From a checkpoint of a small contrastive image-text model.
Model: 8.97M parameters, 32-pixel images, encoder arch gmlp, encoder norm layernorm, encoder patch size [4, 4], encoder layers 10, encoder width 192, text encoder width 256, text encoder layers 8, text encoder activation silu.
Rows from block 5 of the image encoder, named by matrix and row number. Rows with one number belong to one neuron. Each number is 500 + 50 x the weight over its row's rms, rounded and kept within 0 to 999. All counts start at 0. Numbers have three digits each. After the name is the row's rms in percent of the matrix's.
# u: gMLP up (value half) (encoder.blocks.5.mixer.u.weight, 384x192), inputs 156-191
# v: gMLP up (gate half) (encoder.blocks.5.mixer.v.weight, 384x192), inputs 156-191
# out: gMLP down (encoder.blocks.5.mixer.out.weight, 192x384, transposed), outputs 156-191
u.52 052:519593405509574580461504579460471481482478455554469488565502451461542439492532467450536457561502473535502399
u.53 107:463555391399544480487488566565507474520431569485564617515545464474561550532539517519455529533468548511478503
u.54 129:507476508547605483458466466468529528513507515572552569495499509513469496539505464486485520520521514495539455
u.55 096:459453636519439484483496493456444547521480504465481617565538360475619468552592505569491524480479516469487514
u.56 056:489467561495500522478589527468501471501500551438484372640441495562580456500528583435546548523460553499589355
u.57 070:526491519536474483503492421412524421502487476511427571515462437513516505577530532475530487461435522531522443
u.58 068:573503571454425505596517464466547491459480450521478536460480480528523445516470572538531421543455452471534493
u.59 065:438484557478493540490464539453504483523427449442536462589432368434538453397508529589535448458466431433565459
u.60 067:480533537407560539489413503512470492570540481472467506577500470521524503446505406533541527489563517545602466
u.61 095:415429499457511519457462583468481523464481496501488613516507433475518535526536463546526509529529457481548456
u.62 091:507477398483511545509516516557418488522460594493519482523474533441469510473508416381514620507505499477520462
u.63 124:460437336528461392443555510563458515463549545430561463555460612519423484590514425451488525525529529527543493
u.64 089:493425504563493409525529576456503479464461521561581517573401391547453481490532561515469480571503458490493581
u.65 111:465408610546457537497489514407521526559490522525534580518570406517552469525532414516516594503474394468566471
u.66 092:525509416491415504473486533554536458445488493587462447468485536572521553501531657568412520480400497448507617
u.67 102:456562564486488561437430467502617468490571490510554599469482489601577441486465552482453446554523457448573529
u.68 129:388529531592561493519505453405496476488499500577581556517487456566516506563542522476471624500445385431530483
u.69 114:477556497502491500458499448537539447521555436510479527510410599450541481473507560496465481529487479502372487
u.70 083:393471476452434446495569547502449564409502511411549554448545439554608498597492520482439474535509464517501537
u.71 089:568396508548596541503544552485464475504518467533573478492590493546403515575513495515544529453488419483562468
u.72 067:495602394580560510549519469454523432530544505505511429464527549490448515521590548453460440470435503536427433
u.73 068:507457566479498466565446518350515581594393409452541573551534425492585453564538508575534466424538476541449449
u.74 121:602483405535561593510521531478465622497558490504450476583556548416382414528514463507515494433506576542484552
u.75 189:575415448580458520438585548489485551422460563543540449527527570516422472506463518551491549511538494553510554
u.76 093:561474554478451467491366474488562554563501450511425568553522447445579548482525479530524502445469522475479363
u.77 088:453558587471549557484435448431435520588569514439523511504470518517480512486509523433527442520463515427572410
u.78 066:468361568550533436511475555537506519511541510495541568482534476557474465519528432555488580489472416449537513
u.79 064:425507565418476540473488490418558531574446375477492490567482487585490485639484514625526456456472533489534456
u.80 071:498456551325515567425434424406532488577536477525543611498534453467540456420470559508459462524537461505449491
u.81 050:503480418502528471473499534521594537445447516526459530505520441469404539510523530524496501455452547480523413
u.82 111:519542552491445540572458509471585640470437382501418558571532457450537445485479577603540447449473513429464449
u.83 125:472475518438421521541508547507533559406503433450379453557523412434544523513506512539558487442398592541366508
u.84 112:477504426558429510559542550430552490459395509547466529525542416508554434526524573569483457530486462480471531
u.85 067:455460438531601537519499520557433573451533513513430452456511597500525539587473467548511614510583460534551490
u.86 092:516485492643547589445531469435549442458522464557430494543469529449457526512457439531521583440560563491514471
u.87 078:480540501415492469488466502477540514557559518504563488545493541411593442460458515440558394570543536521525454
u.88 078:592503383489542553562428545478493460571486470560406509531473567355426477429446408558485448434527578468447526
u.89 120:595533524570474627543491509522497545440513448482399462549461546492434381454511548529478498445450603494496512
u.90 083:557486490530516621472550532504491438363521475520433491558509463541496478542506521528501514421419552541503470
u.91 104:497411401471529498464501576437459547452579503489513505530529585435448522532518498506543482463511576516545505
u.92 062:493494526448521465467443461452542574554462468527503556585335573475450530482462596484577435497469578541491491
u.93 073:472478461479440556504512497449569508468396422500462456526485491519529517567576522640498464479407516548490483
u.94 055:555566443535452557494515567486561484422473377465423476657485570481385511570495522524537460496442548517493541
u.95 177:520487480545498528503553518551453528444437556501484472579488498449392581543524510570526540430427527507475606
u.96 169:544440487602490563519516518530460585530564521392474428472485530494442465368497323522510529496535536512563525
u.97 123:503424444544495542461499485446494537515485537551511477519494597495393435472471486491525487517565497502556561
u.98 052:475526429495550513393520527545544523453499516493406416504532545547549499513494625537521459484513538578507478
u.99 099:484502620522443537530463488498552492500463448539555586539557447471583496490471428502409549448558382431515476
u.100 095:465460448533612506489500468399426509548402549464510488501546466492495486518470450458544527466496493435598536
u.101 109:478548556574561625462521496517521432477533472499493462460458430583447519542433504535491408423539560492591523
u.102 089:523558446361512458514471497585502471531532530442523484527437447517622560495488564430513462475418443478523560
u.103 058:495533447567545457546539503543486485556438407462511479581532475520448554500595442459488444463511373429644410
u.104 057:454505511489440535591456566429498499526526429505506566427439487505515535438427503480553535470631423543540489
u.105 066:436544436533575561436569433534494495549463457494433486554424523503425534460503533566550527463487519496485453
u.106 116:595440479550521521507528558526482487419542512504379479491521502497449553557516522521484499442487609539421523
u.107 072:482481486424422491376476520540524508596506467445495537517482468520619577417525500560532394557520560577484503
u.108 144:517503595472477446526497450530620433528575400521532526483396401577547488437413517546489453517575447413547517
u.109 064:471527522490524470443470511467543539429505502517472597516524446488565427575623579606481461449435433476406468
u.110 074:541480373459614555442494501487458453458515514399517505568448574494460512554469511528555537459525533537475508
u.111 191:543446418534442461517552543527428568496539542444458473519512599440449451546498462399556606524501570550428506
u.112 068:495472442496455508506519545440492608432532452551470495578522499540489444534523507512488523518476440507577517
u.113 074:564596500445588475520414498531517460548567508507563416427468534513477517427476483475611524604515470542528517
u.114 073:554445476564504602454552535527513508438557508548424515443518608434463562509466408564430535537534521515490551
u.115 058:517411458545432432448402534459491510581470487456510516520521441575418525595452466530458542469499536596497394
u.116 083:514527440484576500493519473477478481496495497466500570525530462418476588537580477387564512459500545531523464
u.117 081:457553542458488408474436512375452453538546513461454541536491400486556500522571491554520478454515599537480419
u.118 129:419481554466462466437456579465569542542506453477545506468481503549545445504494611579418375543592454518438510
u.119 066:444531523482556526511511561471436522417429520513508556498581450575619507566466482519442494449412537524448501
u.120 065:488556489444498496442596583482524544482529494521407539537553558522461349463510529490568487470536635561406407
u.121 100:472475560533416507534452514494556552530457492571473574564517383444590514437538423545515570456514418439523435
u.122 064:453644546391467400496539518535584491524501442500614522506426493479626566493434549523517489674519441490534501
u.123 070:557485527459516477586461501472573507442449461638480455513452503487464543518508505563506449439444544502441480
u.124 150:531483441400448498518515539562458511452447536458388532568510449439540555544518495522526562360500630563421502
u.125 115:469554573466532484499483511516541415535520394484522466512429539555537523526490519521508410550499480495479526
u.126 086:459494427511560549472449525483467536577446538505464543560479434445601426546468466519509584493560555566468472
u.127 115:513553515417476440525482436555577397528489422510521502453443454492628549489455519519459498585565478483444515
u.128 093:431503548375534442466490516421489577510569426403566645478560482504515429442514485449534467556509510499518488
u.129 088:521547377424548435460551555494492480517500450403569463600436488501551481564484510405558532618499491509480485
u.130 119:519517673334474578503417427454459533547504475503576515566507496485512452451511596528486388550504492456474453
u.131 059:470523438600462461571463545419521501508511500607430507472497542437503539501585456475488549466515558448397433
u.132 061:488550369427596427504551525505512526472491524504473550531526475566600476580483548439567538520485439488492485
u.133 060:508470545472560528524532469482470519473572468488451445472331538491490539523426417469560506498500586500588443
u.134 056:454512458525493456442491552433497456486561414490490612502555469522444501575428425481536457442521505535435464
u.135 098:473555436484467469553507573405509566442425584529448476576491466482507527590575599546446474421472476547390539
u.136 056:539514489477448434473473519583496525509536551401518502565500519551475497432461477435479536577461478475544416
u.137 074:364569552431496494471517534479517462565517424481588574525526529545491526461448532447514415601530444536553578
u.138 127:393514566401428418501504513296534551486546488520586586542512379526542482510506638517446471517495416484545524
u.139 080:492424416470499552492469476543506550542455578436492570508566556439499471516459546462547576537495544470488527
u.140 089:574500506465525500534471497467554475526496413527433489500456628491514454472507582569562430505516540488442508
u.141 102:510565547419488480543449480567597480552464378464471510516443467469556527431473553611481387477454484524466538
u.142 130:519534440532515398523549427586530471530547418526504364504391585555460515504498422464541503474504451504535517
u.143 079:439526475471463479474444513480574491556530458467598528475424565514513484425416540475564462549455484480566482
u.144 149:541526601454445435538517503621565448467543465521509539464495418566591521456411489620471427557505458466525523
u.145 217:628467393565482510486582489535456564448571576432438411503488586499411501595522407458530549485490581496491520
u.146 065:537512594584519447535569554499533506501532513645561532516484452520492530629566553497472428575464516522448463
u.147 071:475600437464513541478457448452564493483489435570463575533522498428500507456484581452531485522485602487457447
u.148 062:455463455445501481473533479435486557553503500389515483494472488501474484511486483431366509469434547545514521
u.149 057:451482571554583614408588515442500398465397447494454471525418433395484468501532507474522504508490472520469439
u.150 071:564513404409639503389474512566387494501386511573564536499467592541492531539510458459465470534386486348561488
u.151 122:534473472580516632520516431457474519404479481562383415462457442588420489556518508546483509398513515477544464
u.152 068:505437614492549489489509494477494492485520470438470573523516452504445533494544443496604604476428491548555434
u.153 088:530470582607582619510559546477423509462583485481556494464499406492428469532508413483542592485494421454628465
u.154 074:464449478556569475421473443461459494445599503453468559496438507507558492500428427432507430515469572547468503
v.52 067:505551553543498518534488525562477539504396526442484524484547398538542522482509451507427540466487420406560498
v.53 074:576466472478571542505543486535467510506576629494545426519457513424495456515498512357490576530524555520458543
v.54 120:501439485548657599466524490549505486516618513524508469420495615541484453437483385500487534520537516549599452
v.55 123:554422446597436537596540519532578520556395483542452486543536485540432488509490463639564477437442456481497496
v.56 072:541494516511565542487536427599486504528537581510529479419481509480498561551461448477501490487505620554504533
v.57 089:528492533455540434494550588530504504438629541499494488413571479524562482493508495460554483557528565512534602
v.58 067:510542495436386559537476525483557528473511390520441526497550329533521447558527556573450450520483346467471437
v.59 127:567455416488556497485510543595417513558520644475548478409508544509474561459464430442557602508503591483584590
v.60 089:458562585451473453598483563486594458564430409591519542453594513539555494431501589568464378586517419435496510
v.61 089:431443570513505470536480578459483440524583528535568577503526513525521481501521426474518490580538443474599452
v.62 076:530525561412465457564468449426564519481453446543505534509459523515560465502516584556487500482485498501360450
v.63 111:465570539507486459558480420467483447469490481511469494509461494454562445517538575432519471433465529579423441
v.64 086:503424566567521483520506444539581477463594432477616469441500509518488438517394488534428477536520363472564554
v.65 110:474453472526481519547558592562434457469417552487525564491504467516528598578508497515516529476393484473559532
v.66 115:458548482550453513595516503610553497462465442522466503484473493582491574525509570593438432462385523446494562
v.67 086:494499544448429505522451469525560535558427516444538479570520445468509493488516637550537467451475506496516402
v.68 123:463464516482459532450550534478378523458479549475400453587521458460528508510565524451508547384488615551402526
v.69 117:488518521482539470528509576467543464516567503516482543405552491505516443393464489434491424534554475511493555
v.70 088:483515484517494403567507544519545535435540461497491494418544476558577504504465488595494433516493480539465484
v.71 100:490413555600495493514533549508514570480462492503534430432524383574439459494467472582510499499478443446622487
v.72 070:594467365427504398589460494436525528538425472610438558432562571410519518451421475495513576495536539594453547
v.73 087:633407530572512569540484555531561478549488541589457517480536587494399466460481507624511478505569525486501537
v.74 128:394544454493434453504520504519624405510511446549564506526434507553511461533476541598385414563529415493497508
v.75 135:368484465504394544393538408530538519455450451490511439551500532485541510562505495571476490467561430582442475
v.76 101:481492555503484420565508561537616438499502459607506556473537458519557462478458548580394416557533435485477557
v.77 077:453541513539468439576541491402547481428495508532528504570503499477501438594528537484459421524518514525451478
v.78 069:462471438583531507518565572569444530467464506526598490487511414623554545497526457505500509494418480419679467
v.79 091:573458477547506457564524572588572514512413446528455488479508426566465490499470523628492423564457476502522553
v.80 079:623464440545566574595450477522508503500481596513418531503528520381449514508431490485495527486509574481470526
v.81 050:446576613448563463550411504440530479580497464519490536521542390473563506493479573559555440452467493448452499
v.82 124:551466536416563499546418553489530573604443476488497518476567575418453458467464531488527421524549513458550527
v.83 118:430562443435486510570520458571462447501376530509538498610443360519516543507573430516509473519476468462523410
v.84 096:555585453478595545495471453536585462610433463515428464526423524473516590547508502573530509395466539448479440
v.85 056:483477562417556569473421481423481499578457461387514517524404381503586446472518541454484411507501476477543439
v.86 081:478473467496578512451497459561452515511616566598510533445458581513518524503501420454506570554521494492532522
v.87 057:543498442457414530555445576475507538559418545552413574522519508444479549505532483461514548496516501480438521
v.88 072:520506442478535448476487527529482493542624549437508515475523520545538474525569424397519473492526527574610475
v.89 132:447479477550409425497577496517528405429447482537481526493464567432520497612479562466459493515498472527386553
v.90 091:525471485437533467474490507530481451549523560464602541494436516535567533540514474393543477497546440451586497
v.91 110:406521486538459467556513503519620410501522448552593472538458490517451506527499576606448412551516412511526514
v.92 105:534509406458503476515499493552502470506431460469500574422481486550544550503424489541471472478430461486501541
v.93 092:531517524519490558525510567559611465547449386484499512469521509542510534467484521703475394521442446497492513
v.94 063:439560682425510523562420531472538470497501373535484534507534387453548419465453609563413374558547375448496493
v.95 141:426493473462407461519458550480584505457435433558462501470532478478516562533487552648422407444552482553470488
v.96 161:533434484578429466489583532497529495464568566539462492474541562508451437410449437513531517549545494509477574
v.97 105:507532536424549515563431596453529508575411506500541586538532410507574469571561529449544472526408486440525466
v.98 079:459502487535573450524518502486443463462430516494443521492481446570490568561565519454559489480490532437535519
v.99 090:473523398469424451523534527589498457495482556520471591525508511590466523633533515541454510555471534540478514
v.100 105:421513533480478412560559462547635431469442398587610518470486495507550501537452563570450450564512414502527481
v.101 083:401473505452536563489497564415527460523399505504421480487516416490520534533519580615518448473522526575456471
v.102 079:455543457390461388494560572447506504508484501519522500495539469430537445558539539571423439512550456535443456
v.103 073:457467511458498491558541458526526436507478510542497542519474464562480468478519533448516426547441453525481533
v.104 070:517593491565543459468533527524504454430510515469480520497492460533547580573579421468507497488428473464489521
v.105 057:573511454410513447506393548589500486524528524427431540465484438516545555508504438501548462435481598520558507
v.106 117:591453524564462593565569563547483503426456544545433523457550469526383532445452446508503542476433544524496580
v.107 059:590574408462511563495425506483520469546351492488482617561547424511500535438493529539497543469448438494488468
v.108 080:511586482424538439426552542523409470528470553432536534534522407451543512503507517407536516545474409458531512
v.109 074:492528468510556554487457503504513510538462470492451414485453530395443451497514536626514426467546547499461431
v.110 076:398601454548593512486493452414543485534468513581420472474510415536475497551547473540505430434402520561493422
v.111 182:522462475541412443538566555522513515459493537527554502513517541492511423572487468465497512593615425498483546
v.112 075:493485501509591465472481523546537434517456569539539552543462394619598534467514477460554481496431498490589495
v.113 076:499508555508443382607537552533604559436564465548490478585540476419566466469495534578469398492484536518434529
v.114 056:462437506560470473524545503520454476444537493491561519536555385499621501466529422476538469478473541523565422
v.115 069:509542464410454530500443478512550433542420464495481591443517505538551547489403569562431469484433434553521563
v.116 084:471536539485430398552495483512563452448565457593452549500517419518556438486528507605497416468550542549469503
v.117 105:633409403544521606564508557515497501511505563534479450469554543442367509467451452536546561523470568470577555
v.118 110:591421510467535563538512529509409538511484576506458501547516505458409571407500472511480581420480598494550495
v.119 087:641402442533513484478504550561413553537540577521380472469507551473438514448470442451585621486566531484561548
v.120 070:521533547377458425567548471615511437480504472516513547482423461466560537477496550575479429453440517485400536
v.121 119:528473442484408428567573558533565465482466476563504564470509460567566557554460561555415492518397446515491541
v.122 057:492490599427508504446485475418459521520501489486558439516486426508528462462502523538419438557538380504569477
v.123 065:493442486565561553469461445528556531495573482534434487422412539541463587461462552441519482479513572544428556
v.124 130:429575532419429508530450466513495483518413493523581572580475442535595570523561464486494548501483419477519462
v.125 107:440517574619518480523518422536546398499531411533532465515383487577533519457484508487479475493527461509490512
v.126 097:501520519480510437541496539577545523552535498605582506455506595457510506494442483529516489585598449467501504
v.127 073:443563484551465447429492528567506506436534512427491453517475488487473498598521526489602460552525429459440422
v.128 063:554481438501506510508502501499485488501411499567412512544415558561460514544505482473503570435433588470505497
v.129 085:580500457474575509487535487603461536463552522526450491412475581440447544411452466491508537477483594495495578
v.130 106:515525512500508532502468528484600513498394429482471554433554400543504570499442560583492490485436480463500557
v.131 081:508532435482467497581542529594528451524453463492498550486516456548525591497454435550506472522413460464468499
v.132 096:547534626505413500571536551503619465521478391573489544462526466554503488470436598562444372520457465461522478
v.133 070:435544640426456571517432512480568468580482367518479519445503421521526502450470551547458394534510419391522526
v.134 062:408460467559511449489501525574555456489447453583446524477472488572550516526509507657466404487485461510434453
v.135 092:424518546545498472488468518433576472501405523501501485532552508562444488521527541560515468447567468486568462
v.136 088:512563435476477456526504532563529496490423471513512555463508405513521597500459459459546488493455483497517528
v.137 063:468583532433565592539451420418491555490446558504472516541522386493477526467510585518561512465551465417498549
v.138 140:459495506432461426590509506534590434505526487564549543409495384562591500484450461553433445603514409437576532
v.139 090:573455502454558411502485484547586495475449496495476502523488395481539550447526504537512450457443515564428464
v.140 075:553455421530601502514495501535436445402449618491486457504527501550491544536542413434523587504462499480537555
v.141 064:465523390501534407511530562539546477503503612527518555454482552539534535574558495410493570553441503517537550
v.142 114:615517523445535526506512511516489590554474508427446434549508496414478454533556475498611543471501573461486462
v.143 084:488471414548542483489500521522486514557522579520460488427546517435424508401462411483522591524551545545559550
v.144 080:565430550545535488484471464437473548454534494428514547537487340514491471441447497442593443528480416408619500
v.145 180:435465455489495438440514524537496487559559510501648483491429531600523483555521441447460457588528427489596489
v.146 073:554520322422478437451529480477562529603435523513553569474500526489521564499457535580586520481463439508481485
v.147 079:504520553453532450532523526544449470517533540495619485429549476630547430463515479476509470586527434438657582
v.148 060:518449511521483372484474489430543431530449493486528529548474437487498521522417603527517452444470463543478502
v.149 079:530478397445520492482529491587476500569495603495510469437436551461489527555460461415514579508506586505539534
v.150 074:501524496530476440559501559584505445506477480528511533450528509584494569513498523559386445552457458388572523
v.151 128:529462495516619431455553484527431542553557592453611451391484502562478458456509424414535498551548496526623481
v.152 078:523509485599451545543523483602517517526540509520506537504511545571414513464468472713497470509503474479542501
v.153 086:580442485561457485497560568561566543464468455518504537459568459507384469455447455578524492522511438503515445
v.154 075:461621635507418437525463523463553442538477428502474561470540450447563468523428507495372454514492470532434492
out.52 043:540467494529445548544495503486487435578508529572452482473484517576503561432491474500479486555406628387537504
out.53 111:395497469501448487544435594458443479562446541480521573567606361448523506594551551482538573499537364509550463
out.54 127:352588481468431507562416453445562418534434473595514517591496425551571499575555658505485431512517382446497461
out.55 094:578406479518528535485540526495525619492513512514504439411545503542391454468479424516563440495563562495600538
out.56 051:494524452456507449470474498543489527557450559481574508505505494533403491445460400599550558594498543418529547
out.57 075:522621458449498512474423409472508517584347525480570510578515548544550464464513448505420644536606469568452513
out.58 073:524473476516558478459506620486484570477543511480536409402491481592450465517503536523524470521544471431568504
out.59 062:588389506549465481525583502518482554502532558516544539517496627428518442496444380433610624463549620538533537
out.60 049:544510456502558571559569422484473603534534570489495511509491501479510408476562479514580523454530599503474518
out.61 086:458546444448527512550441496457460507535426537543624507498545497545465503493483543449537488569556396468569448
out.62 090:499399487598481461563513533515551578494593446593569468433564507530455407425517483454583381487556411495589570
out.63 120:393534454439526478516431584421550443513510431578541582494554489501555502448497551500471445573463368434541463
out.64 086:474464499438499451551454470466550470498440442567583463476467500553487519516431591467519420585525377475647525
out.65 107:554421467497521507530491524464482558472496542479588475466533502525418426434405549561533442565516416424638561
out.66 121:471495596516555497514594472553498477514507551546448512508479485501496578518504462515506646468504590537393537
out.67 113:488461509503538487521493626463475547511501567432496550471603490455509532527559427524535546439499594485541592
out.68 160:496596473452469465445462444474504463540483463503507567525456548507623546540526504532446506565529413485480459
out.69 140:532523514484409530462449443447573452484451383556479499506410483475496494421450624496506510490478487506388512
out.70 074:531534468498481486457413375523585461515391461606533479442476543573438519428440573541512499500559372400533481
out.71 089:480520472480495495487464589449533475479479410451562540512517436495506403506468592509515330527467446401520486
out.72 056:495638501513422516547452429466532486530484389571452503542498516405494518551460581616438436509569418468395477
out.73 076:544426566573510512472578531434504552532461577573475522476533501450359543504432464452521525505594574619482543
out.74 128:611489477584481510526559446575529472496457483566419402496480422529442506424473512552520524442460511469419535
out.75 180:549431469529530494460490442502550447490579460598523486394440509618413515475382508511506459513516438453645614
out.76 093:510411529455487477514481583481499586512499514468519481458557481544421418475513477466546504512564578561509592
out.77 068:486539465475522508457431545403507489507462448512482460515534457457458433432478570535502498559516641453429458
out.78 062:514478383543516483557525443489480441544497458487573490432506471529462556447478539538522430561434367476620550
out.79 053:483511500539517513516589572470361434459445606499523455547519428582539499519542460456501580477523652586396548
out.80 057:609473491477532466490450581529542476526431539557401496524544562414395535464493519513539515491458689530332551
out.81 044:459574507573519501595391509427478471592480458511448421503432445538398496459499469522508435597375371538587472
out.82 123:553420614560528525540498525548435478558501554480528399445456529512481568440491420422589559450516542437590550
out.83 135:546508478489494547534444563474494550490439490497428466560575503379508525482537483548542504367479578511478447
out.84 130:573504615493549537476495437555484458564407458436464457519435599486472580433489468517554497471526600388513429
out.85 054:494393530477576533504461522478469555616604491501590496526480517490531486482527529452537452495521474463579484
out.86 076:448485418464521540452391527493494458474488515509569533498448455524469513502494461384436489553551389559612546
out.87 098:443550476428452483457404543490517552538437550503437595573558494434557516481549556474475468488532625477301484
out.88 066:394617513454459427522487612472548482470470458561486641501534422487659490598526601471427418496498331481465514
out.89 166:631475580545565565459587432638485479498515507501458430477405578530395547464429472577477539484498591473495519
out.90 070:361482490517452491503457510503468416514490511454598499523478452562503431506452508536445477483541333491623519
out.91 099:565504410524443485496468465533544472481431420600461429483459417555468513408453607507467469435463560450492523
out.92 066:528470451504430551432480486430602476494514419517370472583470509480436482539453599571468370471459591368452448
out.93 057:563401535477565498456505535502530548465492548422506444500517471563498458476536403530563522497491574536605493
out.94 051:563433462501451431480490537477473472517520463553531403419468468573449470451486526486540361522460487480493457
out.95 172:528494504555463509542476495465570513523385427529442463467512417564451451462417585489490466434503490399448616
out.96 149:487544582436533533464514501527438507519519548435498466542466579455529500476511462444519570498524728542391411
out.97 145:473425505504561488484479535449477485524562515484630517450513493541435487500444437426580515592533403463678538
out.98 047:519545478579532538490462575513617480571446428494543478560528421543391474462461551484486515488457419434520463
out.99 104:441414541501562481516545604503425493471555592489522549405583433536482442494512456456544529553534595534547572
out.100 088:472403565544498479498517513554487463477516523537565494492501543499422488460437466537524566607572417477647567
out.101 083:529427511561458496520575580485436623478544511451388451474527499469483500476513397448461606430463521510518517
out.102 082:464520519491443471561492530490523581540387474423571568592525474478496493533535530478537428558451339504529464
out.103 047:444467429513431484459546496450527518514509572500428423440541534579516497519493459547533575488511606540554518
out.104 054:546449536472581457508501495619445517528543557460482476448591532501526421482538444361553546475558626546439455
out.105 049:315513354426571505537427500487481564561470410574472488491545429447535488466513591481508413495431548501546474
out.106 135:565407469555498527517584555554450572470503515530422464479525482475440532440465426501539559425483687584505574
out.107 059:500429445546504517497409571398463576521475504533467546534644486421468416530519528554524410504464606480464543
out.108 131:463434490530477451488499649437472564511487585423522592495608468446535458564537441456493534484526512497523536
out.109 054:598455514541574542461467465503482426505545554416446490481526611559291518504494431478574500563546516471696529
out.110 074:437578429426477463521460507439613510505498397562511496492475520543517552440550538522500426501539343432512462
out.111 252:605473562573561566410607421607467511498525542440449403491427586465416544463454431528506550436451581527493509
out.112 051:438499450547493504579496553506462530448411573504490417459508487604400496543456529453450537537557425461541530
out.113 060:521467389467499490581467402489497483471448509499525554510492438500336528457406518490578423515519540449518523
out.114 068:426434455463522584496411598400495554477590486475613492527551459525507438442583501497512376603547389471638477
out.115 055:463543494561404484531431511437474523520454371514530551581448562575495450539485554576498426497447467432551400
out.116 073:554405397528496535515433558531503602522347573466426551455564450552462515420494530497576555452493499459543610
out.117 084:507397395604529527521567506487440508416562518489438485394502474535457501467485416527551523479473647522487491
out.118 120:536533524397494524458446596493430577509481579452522548569521544336517444440525444510591549473489676528392478
out.119 059:382383421540477427426496561408537464565541550402539547536553505474534475551532479491517474559537460561555451
out.120 063:458455400547470522490557440456582476500517526567461555485578501498452453500416532452503432465488483421524560
out.121 125:476464489555492450472540546468472571447596499444540436412548521548434433515491499535509478587533434518558586
out.122 058:476556539509520520524473603422493470526411531459568581572575434464540436595509460589524536486510619438602402
out.123 073:441501459600466502526431467514496444535497462723478523493493502583581496543490498423518552391478408395472468
out.124 142:510476466516456528504494596488451595517472548457411477572632501392494480511542508486495528409501607538437495
out.125 110:484564483487574467484466405499508436524558481444551471479415528477547508531499502514516475555481469534561385
out.126 072:596487532487516544476477443522523476477548407588499350446457511498382490418475542540521450455450608434434483
out.127 126:475469457512486462535424600375511584511457482520451552523603450470501481554569530479494514435478550503455488
out.128 068:482519515482526494534501589384433499559527560440612546550553435419597523587549499376509542524560527538524474
out.129 085:502519547443504455501447521455495361523342549534553611597534465470500561490509581485505565525556475464462485
out.130 091:528530543452477474517444613480514540536405557586425548558507486385505515477523620517481557446512640543334531
out.131 048:498437398446538488520573570514468560514539539433545524362526603433456461526545403492584445545528571497590467
out.132 052:500458570458494498487602450565507489441401585379585519393491394587482515465465486489491486503487622469569483
out.133 052:411522452477448545472521555447481502484499485435612517567494520383462495521531477448612460489563615544415506
out.134 055:551533445506470479481467488457541459494467433548472503464484519569584551370447519493476400459448458376512568
out.135 096:491466494552547528588473491473493416477434543437462530532503466583453519531502438587514546452509430397612544
out.136 057:621457480471556509501481418526487495495466535555512443512510451393451542394478403503573528529534616359485504
out.137 070:477489509504505458504471570484492540520490570432490499530556482467538488522571499510522536441451704468462513
out.138 123:521484562499507448509485515506544513490502453578507450459475518550450474450462529558588448529538373518535518
out.139 111:486487359500409535522472563463561487509431440624441527474588383582472444493466633553454415483409530504533563
out.140 089:548536406501450482500395577474597460535437397598451540530517514473500487441473609507495481400491457426470552
out.141 088:462504452469504503511428569474488489475459477507512624495568443515535539494464518521524534490492507431496510
out.142 150:487464499441485499512476533501540427491425483639513568411503453593539520458409622501470466466482486466468631
out.143 084:500546498480393485458512553478506513497417489568380558612526544455528507516551601483522485380505563577376535
out.144 173:447424482513480446489476633405509553496521511474533570511587454519513415553536516450508512513543492500534516
out.145 203:511487531549537483457558416551464476521604527380618401480393605579495470558520389497528549556520440544613455
out.146 056:569495462438503562509607473569513516526511367426519550636482597540414557481421516488503566510510499478566600
out.147 068:452487603562510503515557441535531452564599481583590444509483520545603551496484494429540554490546471445495486
out.148 060:460514529459529542543396431478577500502494432496556531500478507494592537593531564574554418456452506352494455
out.149 049:553381465586450507521491529567423469576506473575479481438512472592452526489450546501418511465471499489579578
out.150 078:482422546580572506506578479548477473528512578526481471459469495518490512490494443531527602457503612512428537
out.151 117:361489431555502474460477507525461485456539530440649537511589442544531454556477458438522547570595447512592525
out.152 058:493500438534536505527535482435495448521532521495543440464547447492439548523555560434534450473537391516601408
out.153 085:592433444468553463460437571517535529496583534519560479432563482464428459413408556527538415523515548465534503
out.154 071:504497500412565474502457541490437440555547555500518546567505447482577505476540513490533402533513583548355420